config = dict(
    arch='unet',
    model='class-conditioned image flow-matching model',
    dataset='rendered scenes of toy objects such as cars, trees, mugs and chairs',
    train_examples=195000,
    image_size=48,
    horizontal_flip=False,
    conditioning='class',
    objective='flow_matching',
    cond_dim=128,
    targets=['its colour'],
    num_classes=12,
    cond_dropout=0.1,
    logit_normal_time=True,
    norm='groupnorm',
    hidden_act='silu',
    weight_standardization=False,
    pixel_unshuffle=2,
    widths=[48, 96, 192],
    blocks_per_level=1,
    scale_shift_norm=False,
    attention=True,
    upsampling='nearest_conv',
    init='xavier_uniform',
    residual_init='scaled_by_depth',
    optimizer='adamw',
    learning_rate=0.001,
    beta1=0.9,
    beta2=0.95,
    eps=1e-08,
    max_steps=40000,
    batch_size=256,
    epochs=52.5,
    lr_schedule='cosine',
    final_lr_fraction=0,
    warmup_steps=1200,
    weight_decay=0.05,
)
Rows from block 3, named by matrix and row number. Rows with one number belong to one channel. Each number is 500 + 25 x the weight over its row's rms, rounded and kept within 0 to 999. All counts start at 0. Numbers have three digits each. After the name is the row's rms in percent of the matrix's.
# convs0: first 3x3 conv (model.mid.0.convs.0.weight, 192x192x3x3), inputs 24-31, a 3x3 kernel for each
# convs1: second 3x3 conv (model.mid.0.convs.1.weight, 192x192x3x3, transposed), outputs 24-31, a 3x3 kernel for each
convs0.138 104:492494502485481451499525523509514508482474483451431432489484501513498505451466444483469470491488482505504503464447481510513511536540530471501512494520518512539527523530508486492460469471455490505508504503515473479460
convs1.138 100:467470484504468482443458495500496499500497503509500472515526515506490501487475491493491492523535525551550481509466519448460458461480522483474474469488487536500497494506489499487524482459457489474483508507493557535527
convs0.139 107:497502479497485493506503501486507499500502497507513495497534502516502493489490512471496488492498479485532484517511479483462499493553476487466495493493487481468500492508493508518487491473480447478488484452487473516490
convs1.139 105:457525490504507528508483498526519499518519483518515497462493550461507526506494500519515518500516530512535520519527499511496497492509515491457494537478507480493510471486481513514497492473485485509491531510502504481515
convs0.140 104:500502504471477534519493522487507499500490506498489512473473446535492498494489509477506490510501515467478491535478507513509503491462471470498467498509529526559535481487496486501518518509496486502480494467494500485506
convs1.140 102:452500473495492502505479471494498499504508508512512520484476514503510502534489495519470488481493498512537517499518474507477496509503544490508498485482489497483479446479490523504523514508480500496501515521506506506500
convs0.141 099:485493489472506490519504513471469505511494486513513490498465434505526511483473479443458475504485477518539511523492494504465464502504494491510504475508519471528522492536500476509502493496470459451486491479459505517482
convs1.141 092:478475474490474507481498507494491495523521503502509496521491488507505502501488477486500500524520549511540548512537493495463471506457495497498479482474505492474512479510509454498536493490508481466481529526516542549536
convs0.142 096:496493505504493487490484476496521508464506479490520502470533508460495498495501494513533516506513505511527498489474491473488484493504479534493492453479503487530461482507520491502480502514493503521505470491479511522494
convs1.142 088:509549541532513506499511541510528516498509502494503501497477499487519492489471489502497497486500475498497508440437447511513499506527479500489512486481496473467499502470493482497495486488494491501507480489508505487509
convs0.143 107:459488495529517508530507502443423431534536528507508499469454444528501532522524525518511510485479461521538527473526482511439461517535520505504490479503503510517521466456457502541522502534500484490481517524514512523518
convs1.143 094:498486504529544537423419427521519522523512506517512517489473484534509524488451486490505508497479465510506503461470463450474493518483515490488506513502532426419450476471471498498487510477485518517506503497485525520507
convs0.144 094:512530508522528524528514526515493508515524506531537508517520484478502511496517505447473473495487493496508511535499506509468502500499489511533529505466477473451498490514483456448453473462471476457490503499476511504457
convs1.144 078:516502471476461539505505499484484493488477497475481475485469477471503507484482494499514490492506479493509475469500473497445427495517502498493495490498491504517479503511505507509528483475477485477490506476484504506505
convs0.145 093:462455472497527523501517538490504493520543524512520526469525487471510497496526468489499526487507497462443458475527488494463495508472513471523499467477464492525501505516502521541520515531524485484467487498495480485489
convs1.145 102:542508501556523505503509513508506513511505504517509517536505511528485514486496493492489487506511511535539538509494496528502520527559534513514510491506509487501485479462488477459473486479481493486490468477460497501483
convs0.146 094:488508518539499469537496479493494502508499498501497484459501525499487479501498469538500470480471443501499467526510506540521510546521515474492469518505492501469503466484520510463470529500511486469481507499511496503475
convs1.146 092:534498480542473507472454525506507509506507521504496511514518489519499483491490499501506503514499499507473501510510509489467512466471462523515496508503470522526493514512499531500487528524515496480479477483505507490495
convs0.147 113:478507496465489495458504485499499514515517540497513541497456510520500494498463521490507516465462501506514550484503502495488498488498527499465495499489497467516502501515509489506523477503504451442489464479523461487544
convs1.147 113:518505516514526541474521516498492525501478496526484503492482528515501496464469499506500512497482499503473471485500581502505515500480461492485499481493516490496517490473476518486490519486488504507522487485488486502475
convs0.148 081:461442441438432424426409416509498491515513514527521526514533524498500500495495499499500488487500486482480474489524502502527494517515493505505518507507521498508528461464454460479467460467467516521527544541543557552550
convs1.148 090:471469478529504539554513545490482493492485496497495495488488495483499516515493507438440432445460437447465458462474442516501476521524516561581573542557562505518516467453437480477471506498490497495509492489501500487501
convs0.149 097:498517499469484455479478476457468463452488449518537484496533485478530513518521548475518487490540508540552486485536493496499486560531481501504541484513526481485515498503495494494467507499465417433444413470462499543482
convs1.149 089:546510549536513512524502527488495502488489495501505498469441525505510532463468505480501470478494480521498483509498471493463488500519499486455468476466492488482501471487486524515503481476459474482495469474491485498520
convs0.150 091:522527548534544553512521524492496508480474509475490492489523500491548484467515512507518534470471501498494522496475503477439459484498497507506516493486474481492482498508504506502526459510517487469491464443475483484514
convs1.150 087:524513539511481482491473500492492493492503491483481470485454488508448462528476499517517502502485489487463493484472450551549518500522478515510499524529521517514486517505500534502489479459484484482499494490515497494519
convs0.151 103:517503482514501489517483486513523508517527515504501491498519524502503521523503477513532504501507510528527512507505471524517482519489498511512523511515507503517533475475484483473464478455467507514505495506495495499485
convs1.151 096:558555525554521501575545529495495505494495503496497507459479504497512507490485532507495510565518490455470489494436452561523498526512524493502490482478486464459488538510513487494483466482487480473488477466483462460478
convs0.152 095:497504518509492490494465477491487492499491494465497468501530527486507494535492500502511521487479495504534520488499507510507531561554531508535528499527491473468446496493506508491462490477466476484488517515484500517492
convs1.152 086:539515519515485468496508500488487491489494486490506495513467464493502506508495490493494524505491487503501454474457436476511475460507515516492467518514496520516499497515509495497505501499495499485495481477501470480514
convs0.153 098:553544552518525533505517508491509501500527506489522507529518512528500500537518510500524505506535517490528525500511486488517519492480499509485530493501487488470499497492481496505486510519482487490500492513521484503511
convs1.153 087:528490533539515544508498488507501504499496498507504509490461483516464471495467479513509510489505493515515529491473512461515530536552519472472497492498492474477488517509504521519501524518489506490497493491493499500518
convs0.154 099:520526512516526525506514500479503479488504492467489482465498492492494484456467460515531518519525512517513513486503484479486505508512527477461469479503495440458451507518514508530521508509507483490498507521521488493499
convs1.154 099:499486482553519542492484481506496504500502497498505499484468464513503500486491503492500511483498496512503519509463483509489490515511496512516529493497510481488500510497502505498493424459445507513535489489505468462473
convs0.155 092:516545538533544538507522531485476481464461467467472464502510475504521496508509504487503481489487508480488501498519490498483501530534511474500505472488449451420448539521521485503474510495489508507521483464494502494491
convs1.155 083:508502491510498471509524539512511511498498510493487491505519490497482476486505495486510492517533519487472480506497469503533513484508468500499480519536503522518499505507490504529509516516515512494490512497499500485478
convs0.156 105:516513528533525506528527513487510490509536507491509491501518498510514504511512514503538523506571527486508491479510484504507497510472491491483491479497497497512535510490506506510511517511492485501491508533521490495504
convs1.156 096:529523532536496508520511512501498501495497504497491498472455486526469511480449517512489484485496487510466498572552536500452479520539503480460493481466500509495498503495482510498468497510503517494493494485487487474489
convs0.157 100:533506509503527525520489524475506508485519514516523523543549514512533541513478496499531517474527498503490493500509481501512471466452445484514513503493511534488523483516508480509513500490498490511487477496477518500494
convs1.157 093:480539489470519497489506489509489492499489492524515530485473502500475486517502525509513506458478490503472477501521483535528521505540506496469484495482496487491499484479505502519495494489477492493468517500458492476489
convs0.158 104:521498508481461496485470484506504502505533470497543499502521513491538535526531517522514502516496485527521509481517528481552515501510510520505490494466530461443476502519492482480485461456475479469472505510456511524492
convs1.158 089:549523529496536514467511485499493484505505497520505489510472513476491467439467465492505492473490498470493469527516518495506498495507497477471486510499475513504476507514517493520483504515530486489491507497497533518511
convs0.159 098:567515499519515504516508520533519508531499479520498494483506460499536473499540511487506501527498494515494501522513527500504495503523520509529466511502473452477481512523507479478505491489507531491502527475484511483480
convs1.159 091:487483492561530498533507533501497502523499500501488489508462515509475487498449500517493491496472511473457506456512497521525494498426486479507481509520479521510490502514520522515481515517498508470479497485495517503473
convs0.160 101:513514516512521514486508494471507489480516483478506499517536514513529559475509508472528504469537490473461472521521494488535471485487511477465505435474497437481476506496507502491522511503519445486473472521484484515497
convs1.160 086:524537561476540529490493501504506497493500501484485491436491507447467510452457495499482500484534500464499522480487477488499504514517528496501503506515546519510514512508501470468511484491460514501491513513512483494513
convs0.161 098:532531509508531520489516524411394414391370404460443485507488512485482487498516493490483483514494490488486477495451481492525510490522503496480495485496469527455536529523529524521528494490485464481460440425419478481454
convs1.161 100:486523496449461475422444440544527521541536519547541533475543510505541560471484514495535500518514507515542534474506484508505492481483500509504518507506512498495503486505507507527502536510501499474493482487475500513506
convs0.162 105:523515498473483488498500492513509505494492517501509520480529485511526523498523484471520495475529502498515489514492471502527456470504482513477472486481489507495472509492509504474475491479462509487484483471486494495508
convs1.162 097:525511510482479522452521490502503490495492492511508492513459494480459432511465499507485523507495527504507513476502507498535469510506494518506498473510505517527521547521497516531500499511487537528504500486514504489493
convs0.163 093:508494513508490488500506515501492494469472486515530503484487498470477489480478504485478468491505503478530519514495503494504513498543550530521498526518524500504475499496492490471452508490491552546536492511511508546533
convs1.163 091:456487497483483474533521536477479511494511529506494489540514509515486485468487488457495494488492489491521505466483526460502486498523507490486482494489491496513485500496493495499489505481514476480496493505527459466492
convs0.164 104:512523506502508510495470459524532512525525502497509507474458503498489503517493501515520554493479519474484470489515473451445501499501474469482500513506504526504486461464456499480491503478498505477513524496490508494468
convs1.164 090:534498526502486526573496490479488497488497505489490507500478454465491493534508496490517510486553504468557492482451466499472493524515477486482466470510495494507497508493488495477481517513514491475482489482497472483470
convs0.165 094:476475512480506525506497520492527517504519499516545520478496519489505533494513512505482483466467467507513502511463495491486480498509500502510512523512517488489488461485496479489509485477493516523505483506498506518514
convs1.165 082:525496523492491535461486486486491489500495507516512515461432465484450466488473481515524535477487525480492508484472489552521529483495474480480489474486495466468455506502504530511503527508521501490495509483485504474497
convs0.166 101:479493503497513500503516501478505485517510484502514500536470495492515501505528500517545516522508461491518483528552505475463469541543488455482503484492537455482456512522514516506535486476501520522517562510484517511492
convs1.166 083:538546548490513522498508515507493491535494487520505495479476476482487509468467488490480504515515527473482491483492495514476511474470468499497496476483519469466512490499519489523514512510528495479469526490472497479462
convs0.167 100:490474466470488486478467469525492530518506504494503487496500455506489487530523509497506525498517517504495466505496477527493507471489539527504531500482438504468450496511466476479474513471507507483517511495489500527467
convs1.167 100:512523496496526497547472531505490508492488507507508521489483453542478516487470493459513518479512535539546520408450526484510506545522536489520489507497503480484509512532534509496499499466497500475477463493495479488499
convs0.168 096:540527538537537520489485504470501452466505454502493470496502469494512499495511504520510502517557515525518490474502466471507485492469457531497507538479473514511485503492508508488492522500493475494476453490472494480474
convs1.168 094:513512532471461442495482493494499497508499490498513505496535512526493488479515488494503488473495495503520511472513472494479503536502524478493494471472482485476482498505514498512508488514483496497503507525515506514530
convs0.169 104:500504487524522531501495485540531505524531498496481479455482485512480477502504484534549498525589520511530501512497489520493489508527509524489504515512549506521508493492497482477502509540527523514492512521480498475458
convs1.169 097:495498505510510440494495514515504494517486498503497505506490468476507488489503538494464491498503489515510482532474534456496544496509508517507496502475470505467512509516496506499511456480554511498509492485494522529532
convs0.170 110:500469467485473466478450459505515485511524467511512500520489528538513484533471481542548502520510475518500487539506493507473506523508513493483537519473506490497496482476472489478529487467480494544473514517447465487491
convs1.170 093:548527509477494518495533478488484498495498499495502484513492480481469451501493487508524517482503492489496472402438470470456493482493476498506504486472484474473482503498510483513529491534515512497507496491518497517520
convs0.171 104:518505533508496485491525489489500501490519514487514491492474498522504518497539513519530533525510510522555525489538486515523554483499510512481503546532526503506528483495498504498483516484483490500493500509527485518496
convs1.171 080:516493512515516466422491512482500490492505503508513518478496526475462446470466520515503498481497502485460475451495514473483502474470485486468504482464485516492511507520516516521463525521507483496474499504507502512502
convs0.172 106:463484488468465493521523505479511510480525499473489488512494483504523534499505511519519496514531512476527517493547495518495488484510488497492511461496509489483490467463497462480502512493480508512495487501483468472489
convs1.172 094:506475471471506515452459484488509505496501514504509514490495503510495512521501507463467498443472490477430487518501472492444463479434475514502509483484476524482502485501482493508507484499493497492516514511515498500518
convs0.173 094:524515507506504507504480454503495487489490464462462469526520518531506515482459420479504470460519489478529473504511510505477494498521480493520508504523523514495494480486470487479461478483467496523501532548517516522522
convs1.173 107:504485467557485513514522504510524516508506515503502526490481466465506503504510468474426508468465501492484498516509492460486486459458484470470512491491478479486475527528490519505512497501508513517519507515516509497510
convs0.174 099:510515510547533532493511535511505501491520477459517469504541524491532510439467437500514496497522521502515513462521479477503513488461490517503488526533513512540511487481497460458456494464492508499505527527518505523486
convs1.174 099:451501498476465485495504483507512513507508508503516508518525525469511519458502491471493518494517522496462497518526527503497510543471467506492484476508494480476479470526479493505492515498502478477479503495497510492502
convs0.175 082:473435446477456465482462471514526521516538518505526509516505517488495520512511517470467464487498492493502505491473483502475486498489468503525489481503512497500517467451436474472471497484503511515526515539537519527521
convs1.175 096:451427434513498513522536549499484492495492493490487480499496496499533546506512506493479495460479471476508473497499482472483456532549548536527530521506520519504515497483466486506480508498486478491499491485503501505508
convs0.176 093:525521493521508507490523545526534524545559526508502495519495456501506499509498477483489504473476504478510497479484513517486525496481502515532505517520485528520462520504483516493475468472470512514525528539517470459451
convs1.176 085:469516460551495470527470480503494489511491493524507519491522524486455475500484477501504505556526529514504504446507496460481464462472488490510487489477473488479488490500513533527524522498502486509498488503488506516509
convs0.177 069:503499506505498513491473491451420441488465473503502494528527497502501497502504500436436453406413427439417446512517516513497505507484503554556521552587533522545516509510516511525518509509505466444446472453464476465473
convs1.177 086:502509522487478493479456468552548540550547536538540536485490489485485475495492476530544542556554543547545542513510486486500489483507514486481491467470479478478490450425461470460490467476492559560565550550551534532530